config = dict(
    model='audio frame classifier',
    dataset='tunes sung on syllables by a formant synthesiser',
    train_examples=39062,
    time_shift_ms=100,
    n_mels=80,
    hop_length=160,
    input='log_mel',
    spec_augment=True,
    win_length=512,
    num_classes=63,
    output_stride=2,
    arch='conformer',
    norm='layernorm',
    activation='silu',
    mlp_ratio=4,
    head_dim=64,
    fused_qkv=False,
    qk_norm=False,
    layer_scale_init=0.1,
    inner_norm=False,
    moe='expert_choice',
    num_experts=32,
    moe_every=2,
    expert_mlp_ratio=0.5,
    experts_per_token=2,
    shared_expert=True,
    subsampling=2,
    layers=10,
    width=128,
    positions='learned',
    kernel_size=9,
    label_smoothing=0.05,
    residual_init='zero_last',
    optimizer='normuon',
    muon_scale='match_rms_adamw',
    lr=0.0047,
    momentum=0.85,
    nesterov=True,
    orthogonalizer='newton_schulz_5',
    adamw_lr_other_params=0.0019,
    ema_decay=0.999,
    steps=5400,
    batch_size=64,
    epochs=8.8,
    lr_schedule='wsd_sqrt',
    decay_fraction=0.2,
    final_lr_fraction=0.01,
    warmup_steps=270,
    weight_decay=0.08,
    adamw_weight_decay_other_params=0.01,
)
Rows from block 4 of a small audio frame classifier, named by matrix and row number. Rows with one number belong to one neuron. Each number is 128 + 32 x the weight over its row's rms, rounded and kept within 0 to 255. All counts start at 0. After the name is the row's rms in percent of the matrix's.
Before each neuron's rows are labels from the 100 clips, of 14976, where the neuron reaches its highest value: "lies over" is the class under the peak. Only what is clearly more common there than usual is listed. The data: tunes sung on syllables by a formant synthesiser.
# fc1: first MLP up (model.blocks.4.ff1.fc1.weight, 512x128), inputs 0-127
# fc2: first MLP down (model.blocks.4.ff1.fc2.weight, 128x512, transposed), outputs 0-127

lies over: /ɑ/
fc1.273 107 [ 99  95 107 131  94 121 133  62 126 145  75 147 143 123 169 195 133  83 122 143 100 156 132 161 130 144 114 166  90 153  95 115 115 119 170 124 157 183 115 158 174 144  94 100  47 152 110 167 156 110 120 118 158 194 130 170 166 101  97 101 161 138  85 105 150 143 150 120  94  94  93 140 179 146  81 130 198 135 132 106 127 138 152 182 159  30  70  62 132 112 106 146 123 104 169 135 164  99 105 114 115 125  84 102  54 120 142 153 159 142 162 122 139 195 123 159 110 144 134 126 106 140 177 111 125  89 103 112]
fc2.273 112 [104 127 161 133 153 148 143 161 114  77 124 152 107 148 117 154 147 119  55 131 148 133  71 117 199 143  64 127 137  98 143 111  64 117 184 122 114  72 176  54 109 122  67 165 121 153 161 119 139 124 131 104 116 121 133  72 110 129 155 117 119 119 150 125 138 155 118 170 162 136 136 125 112 151 101 116 149 171 153 109 137 136 150 129  87 146 149 213 162  91 209  92 129  95  78 132 103 114 127 130 135 145 152 149 120 133 148 134 116 139 104 183 160 117 161 106 117 134  84 106 181 215  43 141 119 176 103 191]

lies over: /ɑ/
fc1.310 086 [123 127 133 143 125 114 158 128 103 176 130  94 108 184 156 112 145 108 152 153 154 110 149 147 104 161 128 150 112 118 119 105 180 149 116  97 172 106 121 149 141  92 125 141 145 126 151 154  56 134 129 110 124 115 154  96  92 159  68 187  61 162 108 187 148 102 107 202  98 108 135 126  80 109 107 165 145  58 126  99 160 197  78  87  82 123 141 103 100 185 118 122 136 150 129 171 122  87 150 150 166 160 166 164  66 103 124 120  76  79 133 170 163 124 138 114 155 119  99 116  89 135  58 185 100  76  91 172]
fc2.310 069 [131 118 109  74 183 159  72 223 133 154 128 148 146 123 135  79 111 115 139 165 110 156 167 123 137 129 116  76 105 146 116 105 156 107 135 144 100 106 134 143 145 150 132  95 121 125 113 107 111  81 161 168 143 186 152 175  83 166 146  92 142 145 118 148  84 113 136 128 183 130 111 106 154 206 131  93  69 189 121 119  99 108 194 187 149 141  48 139 152  89 128 116 145 145 117 102 148 129 147 164 106  67  91  72 185 166 114  99 174 135 152 155  61 100 116 135 105 141 108 130 118 127 169 104 146 199 123 135]

lies over: /l/
fc1.500 095 [134 103 131 184  79  65 136  65  88 116 126 109 183 127 186 143 110 145 115 176 156 144  80  83  81  95 186 137 118  68 117 112 125 123 128 143 124 116 125 149 149  97 160 108 130  73 152 116 141  93  71 147  66  78 132 174 174 128 158 142 126 134 155 142 109 151 182 122 171 157 138 135 135 104 107 158 162  99 154 153 123  98 185 146  93 112  82  88 165 105  98  80 109 106 146 119  65 103 148 147 173  92 158  57 111 141 173 116 185 105 154  87 160 119 154 168 128 119 134 160  71 138 154 135 142  86 137  84]
fc2.500 064 [169  97 138  57 163 137 131 117 123 117 108 140 111 122 110 181 160 138 101 143 138 184 158 128 177 172 108 140 128  78 105 126 168 161 133 187 128 101  94 120 161 163 113 138 111  97 147 170 154 143  99 138 190 164 103 115  60 144 100 153  67  96 166 118 135 104 104 160 161 167 126  84 144 143 182 170 135 123 110 149 173 170 143  95 170 172 171 161 115 172 169 139 156 162  55 112 151 100 152  72 100 119 104 141  31  88 111 120 141 171 128 169  83 134 154 110 114 133 146 132 169  61 152 115 126 128 143 150]

lies over: /ɑ/
fc1.9 082 [143 153 131 126 104  90 101  77 115  57 153 150 146 154 104 153 128  98 126 124 122 123 110 178 138 147  91  83 145 141  64 125 155 105 154 109 129 149 176 191 132 111  73 160 165 168 129 148  95 126 105 172 130  90  94 143 111 194 102 152 135 164 127 152 117  94 148  99 111  79  90 107 127 182 112 147 160 131 137 158 174 202 147 107  74 133  59 123  69  95 130  71 119 133 134  96 110 140 144 198 123 132 149  91 129  98 215 128 172 103 165 118 176 129 119 120 113 130 144 126  91 137  76 131 140  89  59  84]
fc2.9 080 [148 104 136 130 136 126 150 193 158 162  70 113 116  82 177 113 122 115  95 156 131 174 123  96 113 182 119 100 144 155 145 154 177 111 107 149 115  82  81  81 151 118 187 178 131 104 116 134  73 112 126 174 203 201 121 124  93 136 137 162 111 134 132  84  71 170 169 139 157 158 175 157 151 129 132 121 115 138 151 146 128  97  78 168 163 139 129 136 196 111 153  78 117 155 228 152 133 147 145 105 150 110  98 141 144 130 123  79 153 170 117 115  82  84 116 139 146 104 130 101 124  99 113 128 203 171 178 126]

lies over: /l/
fc1.239 080 [120  97 126 104 143  94 185 100 143 182 139 134 140 143 109 127 102 149 122 120 127 127 119 151 113 168 112 133 126 135 156 116 122 193  90 103 116 132 105 119 146  64 107 196 107  98 108 132 146 186 118 127 117  75  86 185 133 172 111 179  95 112 121 139 130  98  95 123 165 130 214 110 143 151 125 130 126  93 110 100 153  68 141 114 113 141 155  78 133 152 124  96 128  82 137  84  73 133 190 156 114 141  98 176  62 162 106 153 140 123 157 228 122  78 146 147 139  81 132 104 135 115 150 244 106 138 136 102]
fc2.239 058 [102 147 114 144  53 104 117 114 173  80 115 135 119  92  86 171 102 166  86 115 134 175 155 145  98 116 160 127 162 154  97 112 121  96 118 125 109 131 101 101 130 140 140  87  72 141  74  92  95  91 175  74 109 194 108  70 112 108 189  54 148 110 152  87  53 103 104  57 119 112 113 129 114 153 147 107 131 122 123 121 123 136 150 171 129 129  78 104  67 114 159 113 126 169 188 141 119 146 115 131 117 131  97  94  76  80 222 152 107 155 122 107 119 172 105 113 146 111 138 130 112  93 136 126 102 150  66 152]

lies over: /l/
fc1.410 091 [181  23 144 183 139 154 181 157  76 132 110 151  68 120 102  75 151 150 184 159  76 107 138 123 135 139 115 119  60 138  82 173 165 143 122 144 138 155  98 181 127 149 152 137 114 106 161 191 168 101 132 181 106 110 121  92 103 139  70 156 105 152 116 113 109  80 169 124 157 172 115 136  97 149 122 144 147  97 109 169 131 125 183 131  78  89 105  88 130 116 105 144 148 112 150 106 122 138  53 172 123 157 201 136 167  90 156 102 144 130 123 122 132  70 143 150 119 193 119 115 143 141 128 122 127  95 100 104]
fc2.410 081 [141 216 139  98 176 139  78 148 129  95 154 154 144 138 133 117  88 125  32 121 147  98  95 118  96  73 147 150  98  94 118 135 107 116 133 103 119  80 140 109 105 130 143 109 117 122  82 102 118 115 112 158 157 143 152 146 128 131 158 146 144 106  44 116 141 145 102 123  95  92 112 130 144 125 102 110 140 143 177 134 162 150  86 115 189 149 126 172 171 126  77 121  14 125 166 128 120  49 187  88 112 160 109  70 138  86 149 112  56 137 161 109 107 120  92 152 127 104 147  99 129 119 115 101 111  64 153 103]

lies over: /l/; silence
fc1.94 103 [ 90 155 130 105 157 144 101  92 156 122 116  80 119 150 128 132  89  62  91 125 117 183 101 224 129 127 115 166 172 135 142 148  82 123 170 134 144 134 157 131 174 157 150  96 124 117 125 138 122 123  76 113 193 185 122 165 113 191 157 124 103  82 108 122 121 131 138 124 154 165 145 120 153 131 142 115 171  75 110 179 126 106  93 123 127  71 116 131 163 103 130 115 132 145 142 135 149  68 134 112  54 121 132 149 173 200  80  86  46 115 151 192 117 141 160 119  97 109  77 147 136 115 127  64 149 149 102 188]
fc2.94 115 [ 98 107  78 144  97 115 114 101 133 169 142 161  59 108 132 142 168  69 106  88 163 144 180  84 154 101 139  70 140 129  86 129 130 134 120 128 165 133 144 103 122 129  70 132 132 178 124 118 127 126 121 128  94  69 108 129  79 126 124 125 166 159 147 147 121 146  72  24  71  77  99 188  91 141 152  91 171 144 185  98 140 106 114  98 157 112 120  71 121 170 107 130 113 152 117 166  91 112 166  92 144 118 105 137 114 127  81 130 151 103  99 124 147 153 128  63 140  99 161 105  65  92 169 200  86 109 136 121]

lies over: /l/
fc1.387 090 [ 71 156 139 204  90 188 166 124 135 140  79 181 103 117 137  92  97 137 114 122 162  92  86  94 123 107 173 136 182 171  91 122 135 138 114 127 142 133  94 165 115 121 147  76 135 132 147 137 138  81  79 193 107  45 112 219 125  94 138 115 132 150 133  67 103 141 193  98 126 159 111 102 135  86 108 110 121 121 137 134 116 146 143 140  68 158  87 178 122  44 171 117 136 108 164 154  99 113  73 114  85 106 156 148  75 147 134 161 132 169 108 121 126 129 161 135  98 126 109 102 137 155 124 110 145 136  76 162]
fc2.387 070 [180 127 175  19 175  86 124 150  92 117 186 117  93 119 145 188  99 108 115 143 154 136 161  99 140  94 142 146 111 136 173 126 169  86 147 132 112 195 159 108 183 178  62 141 117 160 109 163  75 159 173 143 146 153 123 125  77 112  57 139  84  91 110 151 114 126  93 126 120 118 122 126 146 102 173 137 123 132 108 174 107  76 151 171 207 113  96 141 133 135 166  92 148 149 104 138 154 148 150 130 116 172 143  80 185  82 148 109 164 111 166 129 123 104 139 132 131  86 135 183 149  86 151 103 120 124 143 130]

lies over: silence
fc1.285 094 [111 141 111  85 163 128 129 132 152 149 150 157 135 142 175 155  64  94 136 175  94 123  85  81 137 103 113 126 103 177 165 145 164 147  73 108 102 148 148  94 179  73 143 120 132 149 145 122  66 131 180 102  99 122 104 108  73 162  35 230 140 104 202 118  94 131  97 179 147 121 111 179 130 127  96  96 153  75 114 130 125 144 156 112 116 134 187 105 109 118 151 121 130 124 147 183 156 103  94 131 105 136 170 155  47 121 152 110 166 133 125 131 185  97 104 134 121 121 114 123 146 124  98 171 114 135  72 118]
fc2.285 093 [ 90  87 116 131 138 158 118 150 131 160 113 149 174  74  55 136 162 118 148 124  83 171 158 127 117 104 162 130 110 141 130  88 166 148 158 172 103 101 142 116  89 102 115 108 121 116 130 165 181  89 158 147 148 103 134 104 136 120 146 136 136 183 113 114 127  88 140 136 132 130 157  97 114 172 177 191   0 182 122 132 148 127  69 100 108 107 139 153 103  69 149 101 153 100  72 172 144 131 121 184 142 149 102  98 128  99  99 195 143 126 118 140 124 170 111 144  91 146  84  98 123 154 114 100 183 173 110 151]

lies over: silence
fc1.235 108 [122 118 147 146  97 131 124 134 177 119 110 176 183 121 145 150 147 118 194 117 140 180 136  76 219 151  78 136 105  86 131 115  96  95 137 146 113 118 127 137 167  59  69 193 140 128 138  74  92 158 121  77 172 106 163 147 150 188 126 125 163 139 155  91  55  90 167 113 105 154 149  96 179 125 143 121 145 134 130 138 134 118  90 147 177 110 124 138  91 212 142 111  86 124 140 142 160 141 109  68 129 107 116 145  67 184 121 178  71  88 113 131 131 145 105 134  82 114  96 141 103 163 125 110 104 151 112 157]
fc2.235 128 [121 104  91  48 123 128 128 103  92 202 143 118 173 142 163 156 154  92 105 130 106 129  98 128 168 137 136 162 140 141 105 164  85 116 161  97  97 155  72 122  48 158 141 138 122 164 135  97 102 144  96 126 143 157 160  84  88 104 100  95 145 165 161 211 172 140 103 106 149 121  91  96 123 130 114  60 123 112 120 138  90  95 145 150 179 134  99 160 137 114 103 191 125 115  98 140 104  63 113 133 163  89 119  95 137 146 136 183 143 163  67 118 129 166 134 146 131 138  96 146 204  72  83 183  86 125  93 137]

lies over: /ɑ/
fc1.135 126 [137 105 161 152 143  95 141 120  62 143 160 158 135 102 126 122 106  94 151 149 196 139 179 110 126  76 223 106 152 142 113 229 101 101 177 134  99  98  88 149 115 106 104 126 166 146 127 135 130  70 132 117 163  95 144 127 114 212 134 117  91  92 119 180 134 102 149 115 101 122 108 135 140 100 156 137  49 167 101 165 130 148 131 140 127 208 118 104  86 169 133 115  80 130 123 112 148 180 144 104 132 133 152 131 118 151  96 105 145 123  54 128 163 207  71 155 110 140 118 114 154 109 108  99 129 108 146 163]
fc2.135 169 [162 112 129 111 133  91  41 146 131  96 198 154 152 153  81 139 124 125 146 125 142 115  95  92 143 152  86 123 140 139 208 178 133 127 170 117 113 100 160  78 103  82 178  53 122 148 133 171 138  73 182 144 106 126 124  77 132 144  97  93 134 186 120 120 129 124  87 126 160 243 171 112 143 111 113 112 155 120 162  73 118 112 124 116 114 164 143 111  76  99 125 126 169 105 128 106 132  91 142 121 145 137 124 141  99 182 111 174 128  57  70 177 147  74 167 119 126 131 135 160 169 126 112 129 127 134 139 138]